python train.py --n_mels=64 --input="log_mel" --tokenizer="word" --encoder_kernel_size=3 --encoder_stem="single" --text_encoder_width=192 --text_encoder_qk_norm=false --init="trunc_normal_002" --residual_init="none" --lr_schedule="linear"
Rows from block 6 of the audio encoder, named by matrix and row number. Rows with one number belong to one channel. Each number is 500 + 50 x the weight over its row's rms, rounded and kept within 0 to 999. All counts start at 0. Numbers have three digits each. After the name is the row's rms in percent of the matrix's.
# convs0: first 3x3 conv, stride 2 (encoder.blocks.6.convs.0.weight, 256x128x3x3), inputs 52-64, a 3x3 kernel for each
# convs1: second 3x3 conv (encoder.blocks.6.convs.1.weight, 256x256x3x3, transposed), outputs 52-64, a 3x3 kernel for each
convs0.1 100:479427496478422489523459404557542538527566514508513482435494505575509437475542525485539462491434507416375479577550451617540490494516560564461443487510544479602551453563519462480432470493479410395503568546574599504532391432481560554570496540531457446539537469579534480514572575448525452493514448441483569543526546474519594590560527549511499550466491498
convs1.1 099:463498464543546458621532505459512546492528522462497456589594579649555491426512529488372429510427502591529491553498541513508527619527479545526469413468513501521513426391480355494620456461474465578570449446479402445492473433410455537511487544588499532500502509479477469492513492503491526442510417502537497464495559399613562548529526515520564484488503525
convs0.2 100:474527443436449558469483481571471512446501528526532515493420461495462438533485483485518505479459498407623461517607558492450491437476533422506477434508445472529548529482488456473524555579511591513469414503564525479481485511464489478525462445478512562624507588494453576483545442507539478580448376403495504413540417527566535497567458514546547515535508507
convs1.2 090:544548523492457476487417517498526578540559493396522451554619572427441438496503510417466476415606561476479534528488501473504545456470462513554520413474474472488516539582567496590509561557515410485526561579490448457499473441443444433370538554520551495491552569469542501543481443447454559588486543551492429476512425526523382563456514587618527505443508530
convs0.3 098:552645515510572514538552596519581442561633584472531606547488488544434546411490639443501445487499417499462509507458433462501477365416469454466413465472472496428448472505491547488577493470548438493476474516561474555561501491526451440471520483552467576452501520519516488543409545424497502466487457425554508560489458525418434520421511442483574478512501540
convs1.3 092:470494462555487463464465537485456508495423503478548473488511438410429470481489479472449462489548519508517550550558521477471434417486475409439498524513468559497543421445407564434440514542559517530487523541565558480441668579521502450493455483537426453498493494484514521519469500527548540500557557569414495536462460492480511523516505434418441446523562469
convs0.4 099:473497477553560548571538483435465599443455508484470450474476418487572510407486437464473495485479474518487532478449540517515470488539517536380569597490497596484513520505529492490442500511396522536470538548560448568592498486406504477464595523543496594575481545487474539481497537598552445463470466557427509381431505466445462417555520476521521529564512508
convs1.4 093:454470505530483589449407561587521588451453537460413576525543526519522460539568478528455453513535500505567518490490577519514497498475515614523468469481543427463494466507542501570568424567608519491539539508548458498514481428399428486528547493549505596596460449468516566585449356398594547537493457419431387505490406459454496535547418468571534566563576554
convs0.5 104:489536552537508455470508493556498460649437441527457400568499509403467460509521495488454374500494492526496524524495387589556478489508456453491475580581511633689494503563545445470479483573481528476538550517528495538537445411475489481450504544614498561495542497498487581461436456498470474560513444476504527498448418410460407488412489575469489547507458468
convs1.5 103:485592490528566537507459435500502600494497578497552550416494541541534605497458492434535550545488468450438559535524535580588500566556542656520461581508504502442471510472528609490469523407440472529550407443578495585602479505518497528498489525497531568669476455484504484540513496426445490493492526498512479468512495542512527532532462455514465496508535671
convs0.6 099:457494561486475529507412449561587572487515518465468438525503458406456444559485455534474549453503486506519517501506514501475493457451391592528531572476503600484463513529477412628550470589561507498519449497492489571504483513502463441572503478483524542463472533533471567531427429470392470438521494424410462458470430465531544556454577439473554488477458515
convs1.6 090:459482529459461468528528412506517478438447532430444440469489526400451412420434467446518466475499507461511509478478457510451466530528536535501537439483481464515464475550518525531488494517570515544495482530470479410458568564484551502479594545386577567416596524487577565502516458437435496507511562507487621532519533527534506589588568544519469470498480441
convs0.7 103:507454538567497566466554506317393487434501478457445467461468344501540492541571535524521570549542515499470570409431552543512524402486535571504502561515550447463516515536548536494450547501460471458478503523454519602581552609560466465493422399481544496522533586501499702568604584497513577458482514534433532456576550566664520549523475537495499522436525505
convs1.7 105:539530595589448516470370434497500445510502369444483383459491425490525435545499456466499466517440454543457436524521506582456482491479497473503495404447453425454516491515463513525452555610480463524447539507434494620519505458528496461401551516483520396439452450427440386410443454454470519520540562569452520483435584478420557507506497461474564496467548501
convs0.8 104:558595529482467541502473457520509438542470444459460478593528491446469553507561571472479523497512490492573478470441374465515497479515472437526497445555564492467507485496497533550502512519490532594521473522516431443516564520568535476540507512475481460535522536574514502519521596580542651482514511605489472582487443521448529499513523503500543511467477529
convs1.8 101:454515525444515463521448491542538438457449427460466419597521488460464507604641581450480473480536487479565465475477442472525509439491494409512532494478517518502541446498479532545463494494503464520547529513481484455385641571532510396504391399443473523509553605556550487509517469455531441401546495435569528514512493564452500472445447479497521482555520559
convs0.9 101:508444475449434520470418463458467467454449424526498453569554564555561514399427471541620610451519552485455486515478457437547478488497492513491530542547509513582414462472522468523553457533525531538454554492515490559532608587583490458494487505483526477522507375517430584429534477476422439426493494512592537480431482504440341424541391432569464497473518493
convs1.9 106:575570552550526511514457506484477512432505459479549456491562495429496565578495454490478506564497534469540538591495549520452464463444538517514468491458516452450553501484507469468535437488495464544502498543547461604517499498515441542513564528561392437461526503529395457508531503473652663530449473476526496449558429537492478584456461506496474469555558539
convs0.10 103:508572452572611501530501445497489555523449529528528588493500521535514573586487541492449513457524514474444515431455484436479546486450435418493537531378454443402502514491383458580511580612479535502502517490511583510485504482494484464519461441454339420466477554501497485492478471505486497468534504502447450485421441417440529502458457567490502485465506493
convs1.10 102:515528521596457412636495529387587459462494462465476475493543559421427482508489462473410432638440531573500554529448425514471451472556511444573573422507604450507608505503491449541502516459443531506451413480505548485472485475464464537498569536498531570552505527458488567498569493484569456556511437464484464443453439369443495427463519470526503482470441578
convs0.11 096:486538587539523431455540562495571428554538508530499497550520627432429419562438484477476493531571477563492466548523474523500480485498481547544493417499526555410465491459553507447506585539482508413329484476544476505518539526491418445406462557541554551542538583488455443483491506519496486544586483434503410493501503464464430396556511559577464527543511495
convs1.11 097:498541531487503472551557414396464504484526560432538436500569482440506491640546552512500597447552556410467560475519474467487496457416446582569535543516477499497480460555501509480487534476583420447460417525505481514570563534451459486524494432427487543492473526519476518523489489530481508483448512543504507510427547484457562495459468393465500555580573560
convs0.12 101:458535617545540591483460545571513447611522400479572520476443450430495558419540548646567455507491409401488498630461464519471478475476527556532462557506520514439499511561530505539519510546463499547591431539521533506553487545438461520500566579488528548359445462531426515543398372418543589582484540501488503442423452502493548565552622563485467467487500457
convs1.12 096:451443450605511544521505560457461530529485524446509466548576527530541502459424413463448518477488574499425573445514472496490576527562558502470536614586501577535470459495508473471495540439511509456453453517627444455458491503424476506471562532504555571617491551551438504467625564576468526461390499454542490496512505503542531501447452519537554535512596548
convs0.13 103:567501506495486415521485448421684532351530598523505573488638581512428443524480516452409415471466470502531582362523541507482481486489522542484467571538483484546586367568516464459544451567531516619501456412496592471471492627544472477532480535496451564626554414516459456448567451459461467527540581548459514470491447485546487478535421522534429456501435461
convs1.13 102:412511491407538490501491533441516458557543501549517542521496503431548547523546559489476487558478471619576457546391508503509525505453523452509514479494541505488501527477503543470474447487556521487478580373451507548510531472458413504525475459525599524425610568545461501463498462456450475471492564530475510493456424532443423585505438505460473453565546441
convs0.14 103:536569611681572520516603557422448434468424479530462483454447577511469462499476439524436499468447484480411442497444510493454552491501420510500440436492419396531450442454487487483464544513461553428564532461522486514551515514515548542470459483491418510454494544536439539458483426473447428484488483490479401432458433468446372489536574529520483491475544514
convs1.14 111:500424447477470475458458569581484557507467557552483603519463521469512469470482507532460494462542471497547518482501472572533453533527463483482481493493519459468513423457478446540470449502505516500542468399564460488530493526498496481440436473550484511644497465537437426502468457468516525471545489493410506493489458517463448482558480512473444488460523462
convs0.15 095:526556548497480510480499452542421432551487501505491485481525544467429436466525554504551570431461436464530553465539510448454560484471458479513532450527566501493509466495543444513469541563490402441456584540610565520448570569567535545545467512547457465554570519505557432526488436463511490438573468478454471500472547539489517550562599527472512527604480579
convs1.15 106:491489476560487433510586463526538528499463491445454522517529556406402363481509572446446470501520546553515520481499503560560540603501556536513518450494534491474543449489503474488473506435408512536574445375409514572635523432380588588508521531505473514415433450457476476533598467478500483548440463473599489449625513502565492480594586559582521530530480395
convs0.16 104:478536519525564549513553449480507520522499537484498538515437556468489409466472546541401538520472440462511469468466489523492549470420497496593522503504589499562490445483518446485494482511476490460454473612491494554559478508521566506525519539543433592560520580510528511547466407456425373452548534458539490452449441457490477500370665537535630539510478446
convs1.16 109:433493459622492517541484372484514498469456508509481477634488397479465494458446450407450505491478530506540528442496504477466464433485470514456475556522464459502534527519508535526506565512590471467489612515457553465503541451369513536528471564521461503518474447469552527513676628600355414404564525521581476543500555528528446529432588559449457453473532487
convs0.17 101:448456458450466477478469455572615549502585482423518423557563502527525516586559492544618592472455486416459421614587549482560438395421479469478530484332482492359444540612503486522494576612555421435517513432599502447423402445512479477432453587537550507411448498514464447523493396495485430505583508642457492496417448452592430520542415435492526481543440431
convs1.17 104:464406481497519507519435461440466442517506494538497457497476524482444502409496475503433468535465508511479478442524511458493497452495516356392391621558441518486529526488478544549531496418486579504518434443491440498507529523462454422509566541510562639531579550601470469428433479529589565589436465454472481453483425527491485568436433527457464499552577530
convs0.18 099:445415489498433518542546449436462553476492513416456528538502556498471513439481436455556484478559475492524439519421510569549524542553525508398495527417531506477577495478539480460477544496459453443450484452413468482482534530528518489429513466504579475461579423455485533497517481438515558479433509455508493505499486505471593519433519550478421499469436468
convs1.18 091:474481496521511475436506565498436513529552506437499470467479531676627554435468448489542519564452508444446410495487479514490488521562505557547522500455505438456403501533512488520541527485490504509464506529480609628505490590578500595557476438498484507537529501477545513527458479450516508469573539464407508451550573495508514595540387511455482573520577520
convs0.19 102:525492465491533522484486597497489462604520479549424483545465423517438450508462502481496537545491430431475491500566496494511463526488489377466456428460466521527514443439612434471493479489561474540405497500419528476485507491443513510496562526499467548614601481622485557567484556522424487492542527438625523541460526461428483558494481467562508531533540447
convs1.19 104:518437438554489552445475507447507575464476500535390515508436481488482437546531545477410500507516438412548505505526524562516497530484505600512492555559498550432464524490539554513512514504597505520534474555571424474552536531491539507567503422440412419466483446481507477533499532495580548446524573542443442523490513532500504538478438602502507484586614604
convs0.20 096:562569531576619616476487559584488496509553511467527485479478584515472477504538479555491525409496484620582545470485489540578554492484534480434489497360459567427439478526491485471463434460577549443554547461503445420462521527459516506459439497547506415417508558429569523445520450454579475413558524438466495429566443467542432416579535516482467539444469488
convs1.20 109:495436455434485507449548644541527564506497493565576554478476493513501531507504446453402402530498530485412525439501511487608508538551539471560428556522482499501540489505437467475540541518532548565564444456506543494507483513501485501501523518546527509530533499545412499512425482532454505505458452423462562476481543467514568513562531513617612569530491512
convs0.21 103:372523549433522506523463512684598369537542346574575450572498454550467495416435449568526439499549503566490430545518470646550439537449408438622556518599557467624506465551572469497568507549518555535510539477500483554520538524512467477477494523549533534464561487406523512395436436465481460448475523518480516483462429524546581507364540443486556478493596482
convs1.21 102:449493504504479509516426384390474472335451411363487482586597523477460532451464491505558513527533463500427515523532448454455474415494446450541480499472506366433499499481426503496509492467464456479463488467516516519587505538445499561555549536474455476550422364431463367389464504500562510572509565579454460472580451547493491497486500474439496497531550502
convs0.22 101:548527623484489548492468522479607530483443434448511434545455436430471504504461433548480562563487403498434490500572427471441474444461402399647457393577571385654594436588491407537545463504521482546517495600420439577529483455505409448507501504557525461460495428519527514437567565406567558410498503516473488483504527501587577664447495449524616488476534449
convs1.22 107:527431476450513553553507499448528489564539483533518476506526593468485485546474467532503550518508494593415482499456502493495505589587490553526526475522503417492491485444452519392493469414485524448566490434569484466492424442455518470523521453434544551589537470469535468498420402483502468506530528551496534465475575468435492446569624514530521449566489506
convs0.23 098:501478479506436398470444481554578667504413534573527497529442432597516547554500456521569595469426472472510467544586659517520559538562605560494675444510576465530553521481517579430428514529520532402488452470450516448440435538518463496585549528545516490471468438412509462486523557582433519549565596584510435443483462521434469428479490553408504547467472533
convs1.23 098:498468495488469437499458533466566530417558482396416416566544516485502450535500556579549479535548515494589492529498432544522474516531498453419454667561509481536469474491513443520491445485431574542558526588566498489598517498546493466489570565567627544514476483507519420482511578520543554536435496471520463571602510537612550514436465467493497452562463454
convs0.24 104:416511475431480481551518495531461566432464518544518598526526587472552553566574515600594531525486484488420424544566505504526560461447474410478551507549497527545445507497524578521517531493494436546537482540455460458434527487513523539452416481514609528562528527542517537419436509514497444490537574520533573582502515467518479477437506556511446464527519503
convs1.24 115:501489543547519483535506492481568526499559546479469531458456511452468496518562469489570486558548522457498504502522457502474520386443437456494480437422467519520480494471538520515546544527543478605585459475570497503450469452472387387450574606540419406446487491449508488469452455430493558564520554613553487482533408581502425502516545543508533541461515564
convs0.25 100:509424512513492415564612553501487502477480525561495422537537511556413523490489590510442507535509539486517563398454452540496508538457425524453493447488442539490520499546495359482389441500466506503428503506421583504588454467476591553489514573514488535475515571505531441480588636464423444438493479471510539452439531480359467480445487431524544457435570426
convs1.25 091:494510543552537565517514497560573545497501469464510589499417392504524549501495508558438490569455487586509552453456482517600615526469448536552520422519538468531543449511466426534526560531467480524512492524446479545475479500402467491590522487494538483553490508542534535539433557516513505497482445522479475488443518472426481421516495472438507448481508509
convs0.26 097:505484495460465468473464516533546540458460413474497525513478457434445469542512471539535522542491492410486552499549461546553502502512468550507477539605568536608530455516562493527537539522578404551502434571481514497466459409471402476526456490502457619504508436508549439453547542468559597560616528429489527479504500503436458489438598453505554489416458463
convs1.26 089:476513396507544522522561492495516441609608495490555506552626602481504442474484437549558486469497473574561540465485518474506628503423443544470501464527541477469512512537543567516505511543518539483452503477523531419445516517474410498397469529477515464480596522485538520480490487542485472483571563560468482524526484519491485513476485506466422411534551373
convs0.27 097:605502540536554505429411448471460458416415480404522474480540553541470561448445502505509502454418490512512499504473479490510544426455532436578505402460628458422631484480574472491557499504539502508550456448500448430465478445566480462440453475474424483664437397474436417538491564470471456451426446466374438462412455510380386471427465474525486523515485537
convs1.27 094:468450433379379445520497521496541549565517446490501465469476468466490486480499497464421534421476533513490589531521495510485447504477404481449579365523592459511613501480471471455406473507519511453468485502485441491533482580506497444421543557530457399485571492488471440417447448505503475525448463462517462489573510520484462477534568548437503389481482431
convs0.28 100:431496524494494443531548533491439435477527520524495515585539497570493536421449484510614597512511511481563490444528534510500483580616528487539526547488533513499597485528535457470458556445535479428478456453525587533541494422456573521611537523542511537536460491421458476499385393440389375443501476448451474489461526497526522628506435474474540537567525524
convs1.28 109:526553539558476495490531584492512499490534514486530496487532562442453441472466416469478463606558472472498501510547445432481537395467509471451474494484529525513518452522553501450465583642491513442485419490481574526476460475520475519447630567678565514557474373412421383468596576585498519493431480451500437489500477523525562499541524473554511466580537515
convs0.29 104:450466489505572587443515458531552639552454514519425486449494457402429555504612540444453437445488487503542502543476542583501555404428512635525499461510448517546491506447506431472574424526508485471492542657494505587440432469476534584559504587439483485539515557502478540521489467506530479539521490415493497459495561592501419454467510485441499528412591509
convs1.29 098:459494496541541534546449497515481509528508495500447374535529546415415411559559537423500465498532469564640558512515559512605489517534490555465507500550479472472430559383415579589567543541514544515385477449507460487573504524468448509514544576595434434442431497531401420455532428486536514545543530497531496540570464534520431575503535495486456394485510568
convs0.30 097:453464603515476565580566553479448438562488477503510493489494486500476495547563480534594536458505463463437385472367514539537433522468500498437463428445460476477472512447487538416440436405481504525523406553498569513488543506496447484454560490489514531564472480585432420563475536441422408462562539521486421445583484476464506495494439543626533516537553523
convs1.30 092:495477534441508516464591468656499549487456519460425498544547520535520487483469505503451476467476484510546583517533512576492479472433534304401528486572542465562571537492490490395428496523492535505552434517506480467410454354338543512502515440541530520482460510566515485472446444436552529527410438498530501439483517481578517456610611496417462493433529483
convs0.31 102:413441498499477464429513399577488479394393434465457478500497558527493494491483481468410501502465552525570535554470495457500491487523486442422431593546494486624425593562608521463530526565520463497481454521466478508468521488474506506550434495591503519464557505549480538500489453475522501478458521489448493450565454432589645461427503521468484488549540530
convs1.31 101:577485488565498467601536432502423414535475474525455400481498458540567475515589611484482595533466478521430473476478468469540539531508523573438495546508534501499516545548553514514521488542492424366512521536523490471491469494536538547506506526524388452508461483445503527495464530490500553508484533429486468505527502491547473544481468448505537455546584491
convs0.32 099:414496489498520470388512510587598547476533499574482468479510484449497457507526417435462436456518573501521526450441496450599539509549538463511492451423459545517526436473464541482522480495497526478540479465476588572498476520538578567574624633639435518437489510489540558519512599489441418429526516463451430511481487558551493417505520521537496526455502503
convs1.32 100:498523500486500461451442441474468549496521485430481459427484580604601564488493465512608577514446428519502509499466453542539582526516558514458551529429494494437447487475485454446437524501518514420417428499570556616488605582712463497516536492497620634588453438453420530598423472473452518492595600429534455489500485585501491542559468438576602458485562509
convs0.33 103:531493561477550493479434428559461487397517442499472542547520498478448502551524538498545524488498477499528475461484486507500546476484422378506508403477441479528370438442502423413563443432597516467477462494513518516539443454472511521490461454450506624536524504578547604528499569556570337389468596581534559554545569550574471537565542573565553490510563487
convs1.33 095:476507501526510511490396602441421562480476455495501460556567547480506571514514408465467574497519480401533488550443504433486494480519496511579581449459525500532584496483529594588501584550561495448461428492594450466485425543512452425440426400448549589498437569552437530498456501463436453449471572484433539484393543560448512425573513563537572482466513619
convs0.34 098:459526578459487478509459576394406399472558479469473441468576484504513545469481491460468461476481562522622559530488409469496525487523504530544467530535523472477496438427414584577500521488463402522447489447424470525505465540527553478456425445557471474477499498484578407455425443428616527483457464473376467559519496444428563514410542535512547574462498552
convs1.34 090:479458442615486414537543460462504544431461432436508490448377371477538487513548510437450502518542563508506510453409475510480471526466478520484437520455444525513476499588586508609577490502502594507477556452418458492464443439430600602512534571506537548454545484462523477482622650515407420447494486492521560617523521561499461537462561635519514518457497484
convs0.35 099:411463547416440500386522588394448589494464510520492480578602591488504639559498449544486506514497486495552522474485540524500440548440431452460442468526489559517494507588429566519392494532501484479556466465497520492491577529602458527538553515504600505512434480523539426462523412495461417484534539455549477460488531513449504524489480517569499520606482485
convs1.35 102:493408515490504511429466498539506627396415468540539519516455507543489476486543469488500563440464513422463466545569533545505491582555453502397468433376386453416433458424433470501447470369438488502515511476481498531559577581508597586659388415419553531536476503556494548577482494436474475492491557505467524547544563595487571509537469454477516406561542476
convs0.36 104:524456351553541414532448458448473554435477520512511573495477503464439491536525486529510495455487532467545572508535515515515496463449451393389498402377428430421471575535495511492467539459532555482444510499508507462500460464469470423557519476505557397427510470505528482489414602542544596498433563492461516611532631566470493532446430459533494500520490470
convs1.36 111:503593485496477480571475516516470559482425510630444551556557557545539519468382462545477481477480396452548437538489505539488504583551527579585631438502584436483535516516515543466476473459457503479567571491475472435511466476542500519511450431491479470526487487529503514540501436466517505524585556493483512398506484464478477495495427486555575553546536487
convs0.37 100:560563580423541505407468468462481443471538550510496417439498545421490510479517498496570576500538532457531508493435489463469438590479430578473474619637552818799647497443460613580582524511496539496475474491462530516493507447483429539495484522475524486512466473444538587539540546541446519438511469579386510508395453499501465561435479562468477571438503409
convs1.37 104:463550527489502546528558373406419477465535454488488509546492530496519543402495521440461476526510564488508530520485479535447529568532497446470507553540509512459507483439546457437527392507464586502530436525606553556452482493422515537471489507498562548549528484487401434462569461514498541475499477519558420506554523576522490588480517514507482500484505499
convs0.38 103:400456441475444418477469413492488472438370447476479501466434542480452514545495517536519484490518501581542485487513608438546498461452476526437513528467516663504451469480543589573479642540553431572588496471505543535474564571519488490460436443505511629612509510523480524511525475484549456476618561505491489534547502547633479494488481454493581512468605591
convs1.38 109:518507550521466508472505430500500473506564494470511548506509548479524506422532599455471437486520495471497503511492513492531522488450434490501473526495500570464487507542517536565421464473431421415465513535439434546509471484494509578517473484555446467444541551632471568454518477417453551517549558531438565421524535489517534445551548506477452459547525560
convs0.39 098:535423486482507473468511444516588450512561518472550536554512454568536365541454454455530462480521524496553425522514491520440551554472521560455544488469522550479603405526556476452564539534576516544524443473613487494573521469535488501436527507355554519591598590510450594584607473489517558524552512424547515470501536507540597445453431466486478498524529503
convs1.39 100:553482490514506585393451581475474518378443484408507549522556548478543506525571573521449530570491534498504462488485564487487553510473476500527395553565522476509593467481531468565653459512565466608556479515542502584594439475499480493475539512524563579601513538534491475460488466508528490435503503464453520463402400486450441452557607624622531568482490530
convs0.40 100:483509535513440482463477423631468489613460478455546523544507551524507572458442554517442511479461516539492480530559446490483491492480417512460466442545571520550555406530480429484495498472388532439522532513525511606485477487482517535508448526555511492428513482464454584448569503394439654474521611556531502429509487459400473558531492544470485480493576492
convs1.40 101:416399442620510560522530565519461544534562499443450501477532590483466448543528477474512462536492415469490583459454454539502429479578548465462501472458508514460565498591487545474552501534555501631538525450479466537463552531514575517501517482511544451447494504500533449497550514555527559518493417539547559523573524567439459540620540459508456466487495482
convs0.41 096:513440452474479433590553639419480505520530536519543470455394437523499542487482526477478519484521532528498451478522470599489425494483485454500442492514482522484490540583495606470443522433429448449490411424499428473534522508488434442389520533498582470457560446441589435417459503500430498513411396433508482489558558609488572606490473577513523509591481625
convs1.41 092:509528562495561528387481505430464502436505402455501488454443486517421522423474508486531515421494443475466564539488530445510471532498514509528485491468518493550508426431503454510455547538494480488583491497529514534528504510462505520460493510495540458530464483539508504534434467513517518493591497538569560514536492503445501411557521426497589593523461452
convs0.42 106:460488339445527532446411497540486524545507532461465496522475482425584593512508540531522507534516449490553520490486398442508475449423483484498462474452543439411574553470493514474498514486442503501536558560509541409482440468490488459521508408456443558478504525557497444499439486507564510499594573591621531541542462511547549510507536435491499485518531495
convs1.42 105:499443496512437557456450479538514406482502511500507543504512529502469524473486483577502480491418423495485481481477471506451469521502533317349491477456520500520522415483546466500490407494485520493516471479609518515483492527517523553548470417458415378391501531531496541505496432421626557523490468532510482520569443495581481533559522556440487362494566528
convs0.43 097:485488492392468556469517595531528416531495530484490443506533593524497475477485450568473421519463448515464483501483486456454480545519530481474512521558408623515469462437460538468496476589503503501467530485463462436474490424542445535607530593482474537569478482499453484421461423491470490514543526504478520561346496559494467511484537517533430503573446556
convs1.43 100:520521476497489458497517481453470445555485468507549468465461556428490507433451532451553552525527460482502510472553568569515462472466522520521533441448512449477559501419461499538446466436530479443417455420477489559549507525485462369446454484471434439475446427515454470559459507471562576549461482469545551541468497543483533452504554499496544442408495522
convs0.44 103:568493381486565470438537611576526473502502484496440491412448467537535516435493543536486472453403496445443453480536492462467504561537523508570628453370470514436501464546546502510478528545458490472525467519507496496459471480523448524454519470478518514549430496473455424491534615611480453483567561502616543510484543565473439556630511411502507523480473563
convs1.44 114:484456482465490523455567490495483495579532403496487470470455448568582536479503527575471427556486444422444502501517506495509441497474449607529503506403495493519556467441463576465441482481460442637482494466570494506458497493521511462455493522514490475460487476500433479469543535458606597573524576499511494484531514486452532418563597498639598534510439507
convs0.45 104:482480516443457541396494535618564543554575621491445505675605483584510456493501506487433497527549526546485478606521484526511463488508518454542444449483461513482502399468458493511529493486428501613591423507496409564432530440496495432506412451543515523525561496538485405469451448509502534516466446554481499514482517500509433458508535487429510461467497486
convs1.45 107:588480529583535542627577529524557523471545575427522460569614509414459497568557560463470647417438624499509563553498534520469461442452457551478465606474482540440476475531534482480509474454502511479501408515523466511563427446461467479503514520537538595587489566554533557576457460484545424459426521495472488534511426482589473520477471494472455512558472485
convs0.46 101:438472473463559501616550530462459589460406490440481408431504640462464398499550554547483536460461452495477491401471587502504470430352463539486534502437436489424583501520469541537474565574447469456463489463469571465443543487440406482450518493492450561510495523538470510584507544555522457453608538503513562490530491466519590622470632397479476432513498494
convs1.46 087:454530503485513548498412566521536569450491427515584536498490497549534547430533474517538545523543486494554508500473548499495592566487525494448522358431525366394455494504537432474522538508456374351451477499427553561529498508436488533494447501556455382457628490500552515561562510534399479490579591519542461575508481564468507585531578519492491494599524478
convs0.47 102:465454492503443416549470508585543514620507480544438484499489460466535585457478530543562422517428535503475419555531473556547608523494541522525486512541431545487483533547525455460499469503518452408450509457491635649570521434509452463467555516463423506656470471577549618562508550477461488531533569510541543514477430519528478599447500518491489472477537473
convs1.47 096:554558539543577504518464461523547499495507491450541490607700589468438436492491465482481472528484443428458427488486387469493433433423370510473465402447462475497465546491491523459402550509513454515553435525488437458491498480536377409442489445439486531485452498506472485544472511500488491540479486511563483492533556458534527572439588553462426478546508511
convs0.48 100:608489503489499530501496534530555525555459490397475446496546421501538494511533523520569451480459436551507523635599423451513550484449539393515468517423521537465545567487538561442513506463513457500512554598610410400529653512567503479497438398465472477499456510549406546418537552574405460458506523509441428537483429544482480504544485514549507584470505532
convs1.48 097:481445489433487534497536430518451494613477511492454461496555556541554495516485441487486515448432496565481552480539534543501522507498492458455485470529452434538508541543507523495487524527420490466446519511431473548518602578571513526478529564525570579561522508574504429502501540498447415410501513462544451460546473453547541523542529513493485514464348453
convs0.49 096:559557496477446479409419418578534489451536481462576525459551526480543456547465346450408416503503461456492471501603523439447482451552495465517394424505429438480431522495457514499542528558577543501553450494468482467489514519465510490430521514476506515611550554627497418518438467576466516528362441540500554495435576556475604557483409521521527549544497460
convs1.49 091:501517407465402407495481456524492401654600578608442472514474473477531524517463513483529523431429478391502478508519478535564565526539444502532631447425485500512563507478469428478504494478532488581434456503558425530442534530493508514488479456510438431474492454470499497493467435525564573501538493488524448431506470464456518450456437548507449505517476492
convs0.50 101:536608489439513535552555461536485463505418548471500526475514575599468600463475572547503440539444450525519433563490484428448503501455522574513452579559459413482526666554482587463475602443520528493466523445482506464457528503462497502507508509446419567476450529466417485424588496474469483539503516468464591452585520481468522573488444520518455482526415462
convs1.50 093:472520541482479551433491524570518639477394506505400450492513527490504526557561599421534551424517488367471540512527475538510529484442526549501500518458536446480469403489491487513569502514565450491409498443505448498516592466507463491563530528508370417519399499526422476476493505478454449526456497467519447485568455514527460462565562536490545517518471537
convs0.51 099:387438423468492542642653617624539510529518524510497481459457518469489443478469503472541466506494483436494537545485551461492531428456430614485515604478433519451428413379412421542588531579548556454559440510533533522516486476444494512482469518458443527503563542481516536453497524461380493493462468490562534541511430419512479623432389533515429455594508504
convs1.51 103:419407468577466499431439531478465556437507577498515527516526537453421464450512505485435505538511546545530491513505523509505518475436444480454422516474419578465481511479469575527420546506520503520505514454495488506474467451500474431506511519567484471491551568552591539542470485442534479515492481519463497545456491500458459519471488553533474506550472465
convs0.52 095:543453535453505592399471448449530531464522517466414427415422448423451400538451467478477452504520475523526529468532562426475448433459501385499472515426432573467395430503450476554488526569551580501545576435522437407473486552574563631617649523499524542525507450429424417462550541489539545536482514496553417513439502518500553434532410349458484462533571468
convs1.52 094:523505598427447375508523422595648474518572484508494421508503495545454485558555537511427446513445496553479524483519508517470535538519535465464543465521517466439414480426536514526500422493529542457510515497540563554530480540589323387388441461453467483473426527551476510574447508425508514511474499468496470535561490454559521501582498441457479386479491551
convs0.53 101:490437483474354440500469492602491413446538496513556460478486469467522512573476506576557489507486452489515528569616431497543473498587447447444525441457512493505528445466516525431578436433587547310488514410517513415534544551527524488499497531479489543402484626487417554532500530453467474511463473467490442479519441448530452515549466498447466538458505467
convs1.53 109:557469532508493648508393498606514588481437551506468586473499473501509496521504458486465556540442508519491492445567475551610473517564448528536493592584529577620571475538457486555501506552480581517516573493575470446589461444487452519557438457501459426560432398543507472515550528495518467465554521459488397518532342528541432491506515557556483472517515516
convs0.54 108:482509431531486441518495496578592608458457580453543489425482531461480525509474523475532568490522565532526491516561461484595477508589527401750707392645712481386552438499484461470506508478329471493558513495539580525484515542503501459552524597498422460446537422410447457457440451514536571499534507408519470595495413593526511396537464477438503525522458511
convs1.54 108:493435432501537571415521577467525422520445483440431394553529467523544565484438487516526521528618456482509458537485532503492511481528595523518466533500457506522458472518510478481479469417462441445516498516505579468487475545479421495497523605516561526563492470550430408518554457550495480531435544511510518544561496533505420566501489523487487425517631452
convs0.55 097:461504503515492519531478497590471478510489378540491507555512535512584565462525457477504457472476394681526551490529518428427435496545454487583469499508446500426509493411496489455499475545560461573536463401472513465533499515595555532561469478462502497618592398502539523480528561497495509446526490477471555620514509505445454434441493489513517482495494493
convs1.55 092:486528525588479577594507492533563509567533519536543417489518487476544495437475450489467477484514494445406457532540488489548492559489503541560562423407491482495578383478547392480616470446371421540516520468480449575596438420505530571532436478497558589638556510520420423457496533529536501464493411477431517441499493463471462442468499536469574503448512462
convs0.56 103:564472470522538397418431432497538560596502509564484392523582551619543433519515501446550553505466492491474546531574488542582617534559521489389472480414536486569564517535523534600515468540543525465512572535500395564446562527495491505471431528463514506527468546536549622479456453477444414524396487534494575518590588607561464606616452427520535490425508418
convs1.56 110:533410453467430425483403480399431419488441434527475511496474508491498481552579511531516536559524547560547504493521489436487475478497505509584457499628555456541546524498474491552546578561552442546514497518513497513522435406494500474476538473495446492491486485462465441437401438506491483487534477427473531480443447459460456507445490512491564489452426472
convs0.57 102:493489476463495555484479617523476457570488484627617689591492500514552557479369367477454457522508492547494485507572453571531555537469502540615530492535501489544566541490513553515491508500432492520536545451476527438487482559522571580477510505475506432463496473483555491426479480493433429467483522518500547602467466426529447488479429538508510509458487499
convs1.57 109:418444475460542519521491532468438506498552600470481568543493561522499475458515543429488439551574580478514459507614539454502544503493573645516401741613512447437504521549514518518618576502496466630538421401504524511479518489484501511534465462506527655685393458504487450531564453533490484540526529585547451553579451515587454485513441488498389464630455510